Weights of a small sound classifier.
Training: adamw at rate 0.0029, 9900 steps, held-out accuracy 90%.
Rows from block 8, named by matrix and row number. Rows with one number belong to one neuron. Each number is 500 + 50 x the weight over its row's rms, rounded and kept within 0 to 999. All counts start at 0. Numbers have three digits each. After the name is the row's rms in percent of the matrix's.
# gate: first MLP gate (model.blocks.8.ff1.gate.weight, 640x160), inputs 0-159
# fc1: first MLP up (model.blocks.8.ff1.fc1.weight, 640x160), inputs 0-159
# fc2: first MLP down (model.blocks.8.ff1.fc2.weight, 160x640, transposed), outputs 0-159
gate.512 089:582427508516431514512606428514484453515467654554580458483490544497535531475596480588474442463611554493532508552570431471543425456544565397471636520512542490507488519484523503428540450460522531468452512398497468509497498519497511497443573483505493510447498510517509446547511424486472530497440525510556528473495543485446538498511515509572532506433557547415369447470491527478503537446569455523498482574483458544500495533500571552419504546486390397461606649522530526467478514502564539
gate.513 094:472502394572533534450468446530531421454421477490515423451542490496535570455470472545444554453441547469506422498526500508409580563415509461497536500518528433547529584514522475634521523587414535462423490506580521501477450541528442532517510572546459536506511453376456455377499435495579427489439436513458483503503452492484559553482559462472432509558560462433489377469515483499535493579493470582555498500460548477533539534537534463529505478497426468520501373412475535587510489482593562
gate.514 091:532528458451515528453477449477547430491435519532531437392619511469472506457553483421492484527540469501543515497562543503386356477492499426513524494500491509463598454495433402557557558509573453607571477482460486510515502460471499483536515455505416515590459335496433421468459533532416423502506490502513477544518478475497421487557474478469461464486561458507572498559460613456582598475556523513466519459513584469549473532573504517564475499456565459464441439504467475636499513544500515
gate.515 100:531617563517472514547482541474578546532551484484522642533517471509510513538595498467567560482462543550442443510547511508366477469479549497484435543534457531528582444500509565447513454615445519547449596490546470581554503550528524591552571527437471555510533480492436470517567531537550456616595498489422542499533550480478547528520469461531457569432426601535542545522534474493566441533442537468496534510616534488456473485464543430528621501500517492500457509447468496443367505537485483
gate.516 115:445452468425424513477493473523459495511485505481508571513475454507549485519429425497522427522412476467543465419648506572473490426478471499491427518539524508547454510497456465479522554450533495501530497418519551541520566501584477421492395464454438495573451438545436444507622439502491539666600477501449516491542459497407517459485604507508408533474466548500509544524478447487591503511564458419494467532456483508492467389547550471562539549415570504459529495541482494513404577545417440
gate.517 096:480468540375464391592533358423526473469574522556451503443484459413538517478467512495550510571502567518471524507480544428561468494584471524464489550505498551452532455594462578511497477612440512470469466441422408530523530546529521499506484451452462416556533598568555485578522430535522569513516529577421446416492481476477497481487476531437502507548510556481471406473472567552581412547481536501429482536524543541442522442503581531502549517487447517507564620551546502593515541541527532
gate.518 090:384423490560545570473427485543562487547492485467577462490444432532504510495464432524533517496476502463514554501523467473437486448455584448531505530524490502499569464470448510505573335589529550559574448560547493487458450588455453587465412477510457426454492462374547553454546515458432503440492485493469501469530450562445559539420553449571494549578530474515527434567466528628552530475489388477555485519482580495528492551520494567502619411526579444519501467471514530482519438488499531
gate.519 091:467428413427443499450424507489423470579434526478606509520474569487500480527488544487436451467425523461576429539539471494463505453455418484508450491432511492480406470449504468434458497581479450465469490430478438502537549533561516513472477546487428490517564484456504559436467478554462464503434555436478524519455549461471461495499535362513563457448531559574512350457439493491573449450530520389573473507407450512494491528454550437577461417464525464404539405543387478509553561485472492
gate.520 098:468520502462430471577609424527508504472508451572446466501543498533524534578457580551510581505503455519498451502454494453543445441543567546561507464463540526453481517449547451576493479461531520566544476594549402497476519444488475574575477544525465532469478621479505519493480494508511409528385476464516437518458527562446595498470432483562499488481449470532536553501461438536457560608470530503519419513492494527474395340542453500433533567518553612452433551445481590473490486406492409
gate.521 109:547424468470495525499491377470402446464494501486466337475452497531524495438571560545559439447503485469546515454597500509515451515431416507493467492463557421464573455588465462498511491500489532511471525553492481397524526413546525489527476489494568512430514497479480522515432443500515497393522532519533399530552538495484545516468522385513424496516553631498516387470496527521553544525536493313557490530506520528547571536453481485628446465455491474470526563484483494510556519473606511
gate.522 100:524603581507483525581523454539488466495469498575514493538435562539487434525521577466512480549545463595464471584429541525478522573517499534494513536487438537465571476533545532451565504503412510498458531496484485514533407463553500451575522444437579536550481527569528459453503529546542355540484424502560532428536488521568445480464554635508432415432484543535494523415474562452505552508451429617453449526466465480593525573455495524576524467411499490471486397488567393497490474418446502
gate.523 096:465459514397533487532524566384429519464507605527479456571558546427552468463468481444453478407411624526448471475565488456498517518516479557431519472517535582456536531510541566470452485590493478527503519622498565405552458574453563536509490484465518506443473464564615578524453506445520584409520530544459472516461547514474507571490511503509508555354571406567554468547552521468595552502489528465506462471475458473511502483447549471462476458491461531523520458507442436434561573410483529
gate.524 101:513476352463419538419490481437588473471512526466477525492486407556468422502478618522478500453444589438530505469492551508419429585515534509528486426489479534430431499528440528508478474561542547492543520443538438537492428600577497545569556495441599452524567449501339492506496465465471462599528421503422567443426475418519612509461500456539450449455528491440526483532442443511549466533431516475480535538479483525436482522541447556509472417564543467550466446509439493471515478501503554
gate.525 094:454399450457451477467599484440471454456500603561473510443511385392495474429582496499517504456575496490557591541564465485488474369412432488518449418588575516544375545452485525524447566581529560399504455598421493431507509496563532508489462478529499528558570575472400455501426531488461487556448532502519474548549550568465487444450461406482536530420522592481466434590412538489532546441515524457461489537508522482526462503440454487507495501538507516497529503499470495501529472528468501
gate.526 109:578469538458498455507463619485548544412436486521510480437434396451563486474532422389588542473563532502498514463562580563545513565442479469556586467504508564504595446436424465499522518515527512451545482490572468510522475433510521518523586387494451487397516541468505501490476472506529418462540515497509526516545456449510379562482480449492430497488472598510504474630504598516526595504550472443607510485454511529435479539498577522425618551533501426477506561521478524550525482453545507
gate.527 094:512489580519450487485522526430594470426449499487465496343520467427536483505526632518517539532435561534525518573467580569330496533491544487451565485444531516482445497490482542540526520530481559581519496513502450514503450541500456492475658555564490493466443581484483519461370536510471498521501512499504494496491556430446425538553456404424357523510476513443498489469461548550406473471520514451499512542531512526552546552509505461432498505531375562431552464457411491501526507496556514
gate.528 107:432558471488577458542570528390566521589505511500555458490514475510517502487527519476451573502449481465472513440525606442462534496506488479512524434379541454520500448456450571580444498494430511594491402488560489500448580465590542508523473439495493538533475430485401610473520539578482523578492542522551526476472423568533576421464449442552490596577486529426472607544489505528525472442435474422602525531532518549516516400510508507546592593530534551479462429540469502500476498460439573
gate.529 086:479458566424495473481594576361400475573473516521452600560531563477442554526514475496492476535469455576440483539510477471532585517505473540510514528495466509514510491529551429492460492553490472456453456562516527575563559379471511483521506463484522458570475573573539585446585474502528488542496438542560606516441496550466515451559470412519497533539508549420400404567462564507601572464531485480520498598550598502543555584484461520426546560521436473549482536541448443482571523465561466
gate.530 107:534431522556451470565448526666449526522571424504535467450593490547491473505495493460553481541445438573528450427499515481460432540587517520518500454551491489520463502442418516497476498353531555483555449561489518516446466460558441562451498442528523560462471511488463475522497545604432441447553448486515424468438429500552450419477489475459452507493465372542521678513524509518461572496524495410520525477455473487459509473561517588557532531454531522475487490525499504526539395470391430
gate.531 089:506506452382528508617496453483493470548507417539585502488401449539559555471417576523470557489425427486448507418475490463560533453472472454480464565415440454496580487477450453526485574482460462467537428572458478464473576418536512509544470456422570495508524527541492534508579511544486492465477503579547531465440391584440564467523515509396530495436395558539476512554469455504480528526516497437506536453381590518512538456571436488591565528536538536469543597572490514518473591478453495
gate.532 098:504545557468414443566453550553540482452451491529468601503601448572589395488409573447587555481563445554473470486566572476572532465510551442502376562527546442480535455510451494482506527526446490470547557513520585464527455599461546538442306559452456477494526640451501508487460471449465557556437509432450474555515510497499507490533562430514521492477431514469461507570536570430514539496520497566445432536549512478497451472476516564557532562543513551482521505444448463528487497495504502
gate.533 104:450547479527516512490501518554560473417413471571492495476506629455524575490446478534495537489478548596509473471481461562451459534483526510479556507507552656539531479461404504564560490538431508566478454596518515595497518522517441552588532541522477480564504553470418514446492445442598482603516520551481553521498497442409531483527513528471423519464547438491628441397537493453419392509553510597516465512561499533497530507527480485465505520587539593446477391447482543550454447496563491
gate.534 083:601411422507533561567583489584451565394484512494553519526541550501508577520517574555443548523538478517499419352525571589545520597512494518495532470531476436528467443496537526539534668503464518541513448476501513501505453470536476449540498506547420602554571534425477430452478566494541571400489492456560510427507469491486552446577485511501438504561480465418546538572435540456519602492479476506495556538504541498575521467551584503513503562602424479496452480567465490517535479506511506
gate.535 108:441490469479506453453431543526486452480530534446523410512543488484498391464507549422567470501547463431559444552434466535419543491589498475474395421448471420422460457452400492491472507551591519497469540564470428437479464448538609404415445424474537531444547424495548461486362504539459510451460460537507376466519475442578453531486576458457445404499502559556511491445517509485508544478460527529520414555439525551462505476578520561512477476518504476475454549536563456469589467450470485
gate.536 107:424401553500380509427470510479440525553479527494467498429506497492498592468463507527554409503505501500455475416530427452388489494401486526466562604424528479520487499397472565552439440528501519491566423514543496445474516556505432529545514419494415517522486437443371543470434451452524522426561542584496500535548489499414562518470543550459561550590569545496557398455504487530541444527568487573531490489463515571488557549492457486528514454538492456532501390529453479502509460439619510
gate.537 116:493538496476530470451438496524480458426521466474444471514460525577428520486421502450559479564525543632594473578459525504408526438508542502465480551499472477487517583513433485542437572506491505506553581499542479514504481465513491474533455468366568408546548399492444506473452521565501423487514526528487496461565425546554572474459588519429418376547542412596446544462410508569436502508434598576514509560526513512474561534585490598567469452497511485514472435501514406507565471529482471
gate.538 104:513521459487551484606502407485514468429509412494504565484545420522511512528561514531499528485544463492512524517522533490560475563522554456466514488473545466499561593535514573572413489637455498526423476546469475528436489528411460656537575524507527556468518497425459524494461462486386480500426508459528579468450519511467529514448526496575555420516445571563370415518428528525510342489495541617513566522476528537540455557531512466494492536571422514555432521447481560463474449472546489
gate.539 097:498544536510479492476500529554580524539445474511456445481526527484479477419478401529598595523556460429384533554452529535515480438453468586416581440376620450478518453461534474539533509423480457475545390527579503532418526451493447524543470477463427421479525405543512487452524548437552475490513529440534593532550454535512564475506585459488493516580412501585469545406486477468481455500524443555549498498497538503579505444460525441497590559422521466538496468478531529493462486519554371
fc1.512 080:477485492503512488591582394455518488510531452586526516501571462467421523470544546503559429492547451536481514424544426440510436561534442492555514533566529448521475562504633440583460557339462631474554559508518470476490534410503478502438458549531533541414408487511605475482584540509471422471450504535551450531464436475491495462467503455545476433456540465509540453546463439480526454437480495447441510567483509442587468440478512510559460601449519488502523497512482410467504512406464413
fc1.513 097:413478436515534467492470459549465441524475534461512462449533577476491451486467443534549555575498519569544499492496508424472416469495528412554536477525526547497430640497481460474525562468488532488523439560463470529489514486635484534493564511490501492487478521542482422405491440513470467447382543472475456511545499441420506499479512600487554366452487564562500399540453479501499380413630544440522511572406472573524471494502540548506471443493465445497486384495463545370547491522534467
fc1.514 086:486483454530503591471512485494517478463470432509505464508523477622507471460509508594509541506565512469549485399598576548502494483429554474505519493483543403473561475601536493566433401516562565480520354463499512410509520435593567506469512495479505465484549512500435438513346541431584516530437460507548502553450512507499445584498601438510479401599516555514496523510430585586515531455504508464508472539516579494530460415519425525440583513535470411531475522484486503520532506575562533
fc1.515 100:535449506526424489434489447453483456404446472524497576487525505462534549514482547528486533544463527518494517479612485484561542557497518499424445605525522563444483499563522475529483431553565480541513473431482497492562653499476410473516508467493369463520425639508419543496474505441512450534514509531551557552486504601458520511578462497540528509449470597498476535514487513481505448648456486504483471437487558519437491603532393435445533493607550563456482547501536464606470585492564520
fc1.516 129:569422500493554501477550534483504482494485428495451495392455521461456493427524458442425498524530576514558482488536525520523394435469509567451436544533499589507496459530483478473502486646535580502426505423548555584516550537472502437452530529545514511542522552536480600534416518460523498428477475433389482486539572547546566440556445425407458533350602471554555422484460506514455533569536485485467498466548466557487540585497476508553492407556466510464489479469485420517558540568473407
fc1.517 099:526543476510517493465604616528493496456493526469486488470563587558606495452481504440491477449476404545498496419478568478442575424535405469634446432454517469576498517435563463469480552482494478575493500529515463475467537494606498582539502521581585470478598419496471519444431490531493500531437559430517469474500415437518473502456494508423584449495472464487462598488517495422419568428580521488557499477437466601527508465462547542546506533505539441502377407496508413525539492467494501
fc1.518 087:484511523472588535543501418492464422505487522556475524443516520533474510505557517435528543468509574495444477534553468527431461495546441493523535432457545395593485466464539421525504513443591519648461408475531427511462550356541569499583567454476504572462466445501501519501520517503577455487578568455508574528443454462500520441514399568566461549465572571544496469367469434469492538601488483506527494511482561512479459553483510460450473452460454403416413545564450488488458549541465547
fc1.519 097:554580450524518528516425408460514603587534572454460578476515508540527474471424524548490508479555452498495541497513538594493555520404385437487488434503509435569504504560391492450596468427515540493583559568623504428482497471498583499489402444485483477413477545522482438489440526517494430597602536478496435510512383469516441496482583581582504524510430514532487585564458441565470549454479477482479535554447547498524465466554524479496520506510496555487570569529516464462534454534455565
fc1.520 097:558511564471466518544434524411516542448561469543417484485522556472468473524487555623586527553417550481497467462477447500498500480506604559392556517519468549502606466455492465506441532461486497556514468617566497439400436589564451591488465480432575515503505510459592553493472462566518482510507423519491407550519573502449533524586517481524445520525467502547495521516486502562481484562434490546468525585490452489437355448472502465428469421566474563530446543444413473549498551495465408
fc1.521 109:539471466481478447540549443447576534484479534460526507546498529539527482521553578557576576467510509523575526494431510489611580477527523502535622471470503523507523485468545431486510451492433524495527544574498527499570334501523503513474463391611528452453465586546564460490551537478476517597428544494517467515510449486486551550460419508516545478542364603499526500550473527483457571471542523569440504597426478415541461474495524506441596540491509488422424634570503476473522439533518442
fc1.522 099:452568570520428559443510456478505469493500596516500434510546550475452525511469497505519560476446508455480557405410502479417418444396535450483541529473468462552543409428434510472537512418447548505557491525485488476487541463495500407466433482528387503490483456567500453546517533528548542509481455524578512463537433504579560457430452492501633513545471470538526540503452526568402434524381506525459539507541576567519482391465512532392573612556426493449535551471522555585458514532486550
fc1.523 105:533510578478494506553550452523524449438494457555484464621507453532469482485528582490465560368472496458463449552425484459580512611550526499488562532487445540432597572509465514511526506620496552544455503567424459500512485528404537560576496586560518486500407432545500512470474446467575561392399469531466477562498570503483573531578427460460555404421501491539541471486490493508421498544561494569527522466487508523465513575491492479477488525596449583588518467423487577518554462514532453
fc1.524 111:471404464478468537415506483507475490535502433458521472509489460487449404556457430500473476577432526503468376409479543529460380496538520551566539494486466531509443418550465509477515542478488497572495530424599534541527456575528444411433489524438518488601482491574393509518513532503527467542510476501509486431450451503482495536544419409475420498502463437504486492550368553563397487472486442516425479456608473555520487505507459535523493486516491451519520609450423394404459481563403472
fc1.525 094:503517497600532463513461600532553483497541571560476500522454483501520605472483403483461492543554471541457485459488507517462513600485462477457479452508528467547499452462429510464469543526531467413603531420538585568510545493499461471534500483377468523487542461533461485530469475494473436498609532437450483428500487479609462558493483508550479461461518432504474688565510482479493536560465548563554573568535580526538612406476544527547441521365582453472501488400467475536486483545435485
fc1.526 101:462481410439548507512444489520441523411516424581517517521427471576454450562501491452564577482535552545544467480544550540532463458556466491477457468502535461477483556505407496532512552437514519451473427472520557517532446438453513529391457415488501455460445427512541516548527581612552451450497484524561547492482373466592496475470496462425485467497487461538483534595526562443419628455578435533534481540458508450450537527477491487512574565477476413463526549581508341493542529501403520
fc1.527 097:455508521534386388538488439578500388560477518470489458485553548481405428513474503452488513457518502457486491392397486540517520508521561505557493489509563564442456528482439476496519499528519514374495516481442509505414482570466544505513488465601516518553394471556536533405555520456423592558554511503449535515471420606499653416481464500355571524478526413504498476494576416484488457528458484482481442577483477451493498526458463585476486519445497556531462471559529547520502472524455461
fc1.528 108:439482434383528477575523489458559543442547528486605514458520494539497518478537521508506489452459385454477563500552557533430519522450525394484495375458449399520399531388547474467524482406493499523511419515477440422450600479542531546532477405469453502428494421473425464448529532544461493458504489526569433532449488456507490462429395445519552567508436476437467593510498482603500566481451467443588546496459501506460472372507487509486478539492492545435595509511506503554488510449454494
fc1.529 098:448451489462508484525542554411378499601390567498391434479501529535465425539544565484541425493487513505439530506495593450452530418405408463548543531455484423555430500442558441487542531532470500534628490534422546510553478451504488433508477505524396586467550548534617546521509545498478515489427564447445518520536518448485531566611395416437477444461552516487466421527446503515524520399546612455510453429516534516480535526489517499516480479475515473529519553485517506517519486427500490
fc1.530 110:543460433424541472448453524438422480504470436497467444440502470453494503431540425482548464461503517505547516469526466500490562482490330453594503423552469474471409507470460462483533500502486499513513473545502490477445450486533509426420481505563444520472505481461507371506486480610482527424524532473541469497511492377534498450452472471436471411548506498519469411557461509477381629500614536397580560443461483556556565560554536515471544490476433555507556536541493439494603428576532492
fc1.531 105:574528389398547483515501550507365588485530565484556537487492510540457537522486510497503475468540471448487534506552629423464589461427381473542438507514505368482555592470495543505494606585445493532506537543519472414554544494542553566517523451465513484461446536599537463508506465523495520511443558524573532428485479525514482545468530508483570546485543529467474546533425502486535549463502577430517541562471474495470529525487543424541580498527439406507593474532460480440525458426631579
fc1.532 107:466479514541429472413445509480576505448470542464510426485587479530539526448551385470562501525484462435459464497468457480400523508489468553474532437455525431474396502474469440524404515476511629559594461571477417479481447575571560525516617433523475598459619473449475450487515508513564558479576487524492505551477473543483493561558501472505435431568575512494521508491540428578559448626460404480598485485483465511477470494497526484458546417455500520405435509529510550460466552533500496
fc1.533 093:533506505444651497539504520490571473424484462482550535420485527543519509456582510496538439518537471508519538631478518455489473497526553582497465554436475432503544427534539513429497567491551524445457433590437506436543424416437554559459548526508591464442437566489577460551510519534486538421459502508499475473547622428510482578427514447554540459454459551525469422524499493544605449514502512464603472463440472584445421496418506495405453530523490473503496579457532457520396448456544474
fc1.534 086:527488550449529476483446475528493514433524446486451456510469512545497554540458426482492508582441562588518430472529497493437415493485542431451530519490621500409528627505561528546507574488494510497512452574576526506423538528615519540557513499541485515561489467523503484422517392507620500419503523563476575422496516481383493559480580590497533517570555522488517469491566525547555544540511641559568477550521529494529508524589502490494440464515437535509477390451523550478534438596515405
fc1.535 096:509532467530437472419501381597513518500508531541519599380501559452500519471500452515460566557482466491446543501512470470588501505546464522419507469534578506522465484501438512505532463449513507510521526471530568455447576515408424463621476567452470407482506511487561528482533473398485540462592535585521498515452450534473519458495538686544591573425402533500515511481509440597452471500501535568399556486496508526502497539580490490466467430546487533474528558411546614538497550473514477
fc1.536 108:448495631552468479471421485522506551501533487486475474422511494464559547481528489456488437517518465458419503484443453495533545551510576444483605566539508471561570487448532551467457427477513433553506420545534507489468531534519368476588652406530475548545527553529423628467490495476584477418477460512417517550582514528479554553499513466507512494530591546514512435466546506450505387550569445459558429449435500557455498526479478434498543598560479522528527459501597475558523479428530452
fc1.537 115:509539522551422487561531508452483454503459487468498596524600536474533567552643530565477479466539495449477574575444482422630499522502588589517637519426543446512607484484476448569467500468497479565549504546384498499518545438440553499457463494538456524569508479491591501489439543581494538406538494464544529479486587430484544412432439511547477505493450512495488488404489517524417459467544518459552552449530539455534433542441567480404446532497501462492493543400559503487548514485538532
fc1.538 090:523478535483530543512438538504468531479488389531505543538522450587459533546522447555497488583591515526399520554423485512468426535537479526493496516512453509404510557485409467518479542426495536496496485529573470504483569491491475536604440520446509464608423486541439476476504480531490581528535452436577462405486495617455514489532557628436536480512558463598438561553498491514480415527456466516445500574432601549510426380538461491441448547467520587514466571494526528553373490473558479
fc1.539 105:491523534514456422426537515513648504560450520435496507494532503489476485464481495531440559475491397483519644427542537515557524515488427555545541410509544517476466516475476509519415536432577532485437419570553547506516538540462489584547704522550564510435475479487495503546517578444494613551545606477483617435508462549503588500404490440512495580516513431480521560433504429502496554513555497448581491506539443528521530456469517524499462479527450543527471434512489490518555504540517553
fc2.512 085:459427400525526503445517430463411476541468508453445473533446539597421531439403538458512513503385507576457518414481531441576431536445538548566442501561516577548501495532441437500494496546507478520502496539518562498612546489478592505520532530611623470415555391455418587460508484504505497459406442512502546534549447426520518545530486486431506536546567490504527488554589539526527508482579495397470532481493519502521497557547547464550520425510537411482431474486480547436546555537500577
fc2.513 090:442531613524460515543521597496531448520550542467451566437504570401515423494484393526480433467494472385475508510497529577367548460524489462475542450511500470507454516501487584431576500480490530487474500559490543572513430597478553437458529427495504474477550504498575487577453486515498390573536468427507449507724523583530549493532487570487562495494491503535557465494482460462573492496481527511464522487479546561448439507506557516453551386524552542526416447514536491520451494526474429
fc2.514 087:509512473552526470480490547497417572470570566455447612548550561495496508492489430427429432520452485513528464346474440475453398513612527481479458554559467515454443490499483428467497521411469464461555511491393455541420526584447495458533505503487560575628492502449479430544553472574443578547508512433554503429491475499553493375495529612483523491530548488460464456522534508502494414537594532574518492463462447535546593531485607508491511494499553506569472430524475535571513529530471527
fc2.515 104:461526529465486482462559524584563449551548505561511538455502491477424508567472448487521458495510463415555557568399460512349501543516508456525530420594500539551503556594459521477531579586516537512555538440529566527497376641593442512468593562563527451457504507478479455504491513454469504593475456500362452567471493523528484517470521530464548487485469473568458558506377405417506489445509435529433533509446520489499468481501470526527506490519493517544464465579487359516547507495522461
fc2.516 122:463553463423556451474438503524432517427518530461526507479462430494534420574458504449516497546525476537432499411473570464489522454534477514575462447498596515604494500453470492432487564527467392553571609501514481504391499401590485576441478504464493547437526451575548544605466504508384516473489557494455436527460470578517440465485452548483575500433434542575401409546411533481473473502485604536531444541467541481504472441617525489554465538550499451497510531501467480474505473441571446
fc2.517 089:507396469468450470435467558519602507600438409513567552459508632561484469462561436485488435473485520444454564498659464461517475459452435539507465605424511466550486456443509477524470481477464459539513555512391476462444623494444474479509549410387584548556474513461491568475561490585584545465513540579559450506474443511572521548489521538535442537561464494507480501423485532503541414522482503515504559503486467462522484557525481424578466475517599451474460492444505466494516523582488508
fc2.518 088:539538510361493534541581562499444444445460487510493588467484437488487506494435572407496488422525540466489542481563569475496515378388426410489511482486541522487526464488553520536497464432514541459483496526491628483453584476523499524530488539370408495467509601528574523468523470458526522583497589425508607461515439492536478529504621437439564581472442530494518476597565496500481589511524555540445503583446512514470481454495613476491508548440565480458534488536551492536484463484480539
fc2.519 088:556557499524498512440453515512461498475499457489512546510432569478454569456528475396482510546496566586577438464505573517588476510427531446487490552471459504508553406484446459365452557454435458512644442414529482556544611501460502447532569476462453466550579548559491520595565527462503482472521476509488576511432571501537517493496506541404529591471455456594582550496534540515544478438540523557520477471502496421544518555499452441588533441500448462369541481485458527435405477546516493
fc2.520 101:466477475446529569508506496428491498592463468487543555531517440488525450497476536532396402532498510474540460427579545495463480442465509511626443547575594528527480471502474538506443582562550466465517573508517507466505501549496583521498496529450591524514534480557483517616441634533442509608485448441502404442515473498613474415523434379453548564446459487493491427463408479441422533471474562445391506543563500508531470380517551508514496505470514481478456482507476420523523448449529452
fc2.521 130:489452461620475526480511461530498490570471549415496415516492418493465565435540487585621467488485460519476508598521515510575493577509574517482559462453481502543503495558564494495539496495548505488449526453572439503465502452508494509556521514584572505513408475557488540482524376392534520435535494534466575523493524527374470613511478490595410493522574572566471480505537446477531462531589488464571449499549484469509497553504479456613392468530445498590520547443442546361485482521530494
fc2.522 109:473516495460487564535413584423365509440489527493534541588499441429593546442547479529443483487510463467598496519548563560539542492391377500426476460415519422489555469495475447522490470502520418473520486615508537460426459441518597519474470454549475536426540448507564513497501521530469547511541602525569575460508444533484511499553463476549604504530469601477578454516598480497598539540464538517550459457429521470475519500534524421429465551564461427470477541526513465474530495498549593
fc2.523 104:535477598539432460466521543462536551600435458424496486517568543511560459545470501436555477442522565551532430415494481459410488407419469525474489496537423475452460495465439462530444499493503539484586518421536552479548512584452504435552555505566482466502481474564437398497503579525466484604573504474511585518619472468580523474503561462571466536490555471522489560598516486477491582415502397467484509602489529532463516425463544589491545570434510458476573568477475458555448480422546470
fc2.524 104:461532491569617468502459534322530511443493470555509478492547510518515394552509431449440507427562432520505498479490439524399512491484461526526505438468480448547505520418491468489476502527502513533453505546520417455571492454445548452533466489624514615438457445561540413462500560550544477471527411409489491487509448524605491459559520439385457404430612447502477534515542479581482542457443462422548492491526602512500510451520538551532525501373498472485549518539505475508485500434472517
fc2.525 082:556610507488578536503475531478418489528404527559650610476544494493504466412555483506488512471542535506558564433496570553463526505523461506554482456523518544516485502460494505527531459482468373516425496534566596464459506560472469547508506411502488497457580448536533484511524537452528518427532536478524472476487428516558465540475539546463513477484353429427474572584600547485494570476520639476463485568540512454438428429543495519485462591551515526535457533486553385511442532442422532
fc2.526 099:492505552569497467441457500517498572497419496481436505438576611457414513534453506449449590509443488601494587503337545470518622508516536487537487521500451495492541401522521435425420579572559519512482502486502439439446464418534445504555584608516528585504498548497518563503513507474544539513545520478445529529484504540475429460499454624583457482469450413559472507516472507478476427484498519522494507533489515450540580531535480457632390447494505597502510503525554478570481490461460552
fc2.527 096:484470551488591460426379498530600471536525449501513490401533540557447408507496486456535499528569511445502519458500516480437522511553529538573405450525446517587506482440434581515518488518485508519546594477506390499442552487564485512476487470497600558495571584590511520488413559478509501511531461497437440578515496588581433515476520470532515496464491489481504533519313512526459550557418491547473544500560569539486457451466441480572515495411510487433451492511522431553417578522465392
fc2.528 114:511515495560431534510484557574546458508478537577473598542502516536484533462485388527405523479523463466516486542557504571480443556498527459538447549520468488485507452553436537513405497526497585491452391513523549457500456592494465478534421493476523444626596580437380579540469459545583549523503440456544472525538553521628464428516538464453493499547460468445481552479488528428564481518548546487467521444487568537454464537403471531415529569507521534531506381489544507614400558524533493
fc2.529 093:435460477470488506598454465444374510661509486537490489480528532459525570489558542518406526551536412441453493516545535458566407538507524482555519493489595460363466489515453460542510519345476499491454500549382503463428539524453571453516468433455550571484594442486485443479513465623454529458456485483545468554605476518449527487516471461520511582592497538482496559466467510524554498583539514423507485527551553475503573489510474485434477472486475516539436509555467537543571488492414538
fc2.530 119:526490505622493477384440528545600457513518490601486496473551495527341393486471398552543490496532452478534566558440395485411557519518520501520414458577495506529458517531460506533529551547499400526479467444582541531515400540522417526528417581487527454552525499493466478499406550483534560472531545481393463555403567459493414529532558483560509454502466480447470494501402521486459533497494542486457578549548506452545505502512507495543454443554471545523465473577546415497481535473498411
fc2.531 096:513509509477414591360534606554576490525451504586505478428523538603423459531470436409469491457566499536469504518495461489414539545474522519543394492521483524545445471489536599503393570511541586533572461499522550442430465539477526484535565507532498513520522537442441533521492521469608523515560541473522506605483561531572480475462510455465503544526479545495582542450472508524469422478489426505431487467422574587419461550458568496544488435488558563473436447529479466524424574561538399
fc2.532 094:518520420482466473457533496566486546614434442491511497498512527548632520542540571511480483449427517490563549601526478525565528429385537560536550501455547489460491527502528484545417478480534586501519530571413564486445504472423561533568546450543535508428591568474517566473492552532570507430466462433563512568475506515521373538485491434475530626559497486504441509466536458452435462497560537451508507460499482465486518479474397510557537437615544500532397461439495485523569492442412580
fc2.533 096:488445419434411481499531475615412491480505472478521563516387453465454542439530554564471479512468543527558508472563555517560455485441534458476457583529491576458482457445476488508447487465550503520507492518441528502521531557515521466454444485399408419510489485349498477464532524432466511468516550509536375552500417457498638579527464511417505536573372530430481464546409545457540483501515473512437538505469397563528462493534576514484581480535494471405409482551509562540511534531480516
fc2.534 079:473416471503449459452497555498459498515472523492409445496429508502513654495571549455487533474470488458550506459510543571615497500577376484567537516494532502488455492564515461439401548541490496511453567466476515509381448526529627507491446428561519586535443596489552556542521576483404557546506527556505479448462525617565483488463498506576493560445428541568538509529593581541524439546468432399552478455562496424541498436476450480579480474514552525483501502489477520476503522515481414
fc2.535 100:446465488376406439575542573482387486520553491466459461441524538472502578507553538437523545415405468384510507493487539554515534501452411584476456501423583503415560540451488460501478476412516547527469501576487514468477492505548510478516527428426514538443477485463507547512450474527472443573521591516578478583634434513423583494546501447520457554526460534449537503477516510581610521606490497484516463541530479526390549442501456485493495582503513585417455475528489542514459437502492443
fc2.536 101:479486568504574619541413633492568438433457552496479522473432469597464470522461472478444554467586441572409420411529568457435487562464526422526424542453490475531528478379532490496500497493466483527491469512582482519526437478521480471486564500564489537522549551508482501611475546477425509487589459466506503451544528568505536428492409420569484524426485489507494557529502497556578665461470398429549538512536495500485491522491496558522635510509529502480476445529546470544482521556520490
fc2.537 129:488508473509493530581478533409504485516497499504561499520493468511493626493530559533552596441465541447509544534505548519621541602486505549500530437409558491443558416511585492511506506440503482481482406608505487456435443407479509584482517490529565546450599573467513629488517595476484555452537557491613536579455463571471521497451352539530496608532432527500495492498579524514479541512479477538509442489462497502528505531453356433493513543582543513464487541492553448535443489517480494
fc2.538 097:502484513527578467477514548472460493498522527510551513485467536516473509460553648551524535478582460464581534503512555504538552598498579420463431460475541504521614562527567480448562529602568489514390564561449476468433459444470503533441449501544555552465497430539581422413401592501468570498516437434443364528509491413508511516553458573483563483418493509495494408548494509479473542446439466535456526465502441529397497574497548458555436444484475518516485512543507462571601484497522523
fc2.539 104:515549552629541426463496560566424495457523523537531460527584542675463400566493457431460503493480474469508498437438469446513474605529556460521436543514416401483422458468543446462513490452521520494464409534542538550565473511477463439514504562462456477515534411449429546559500544482517440486518479576513446483447497403501534464516442493419499549481570390551452554533597563501415572449587454506541479493477393473510494512545422573520552496510466484482474470491492532547452461480460530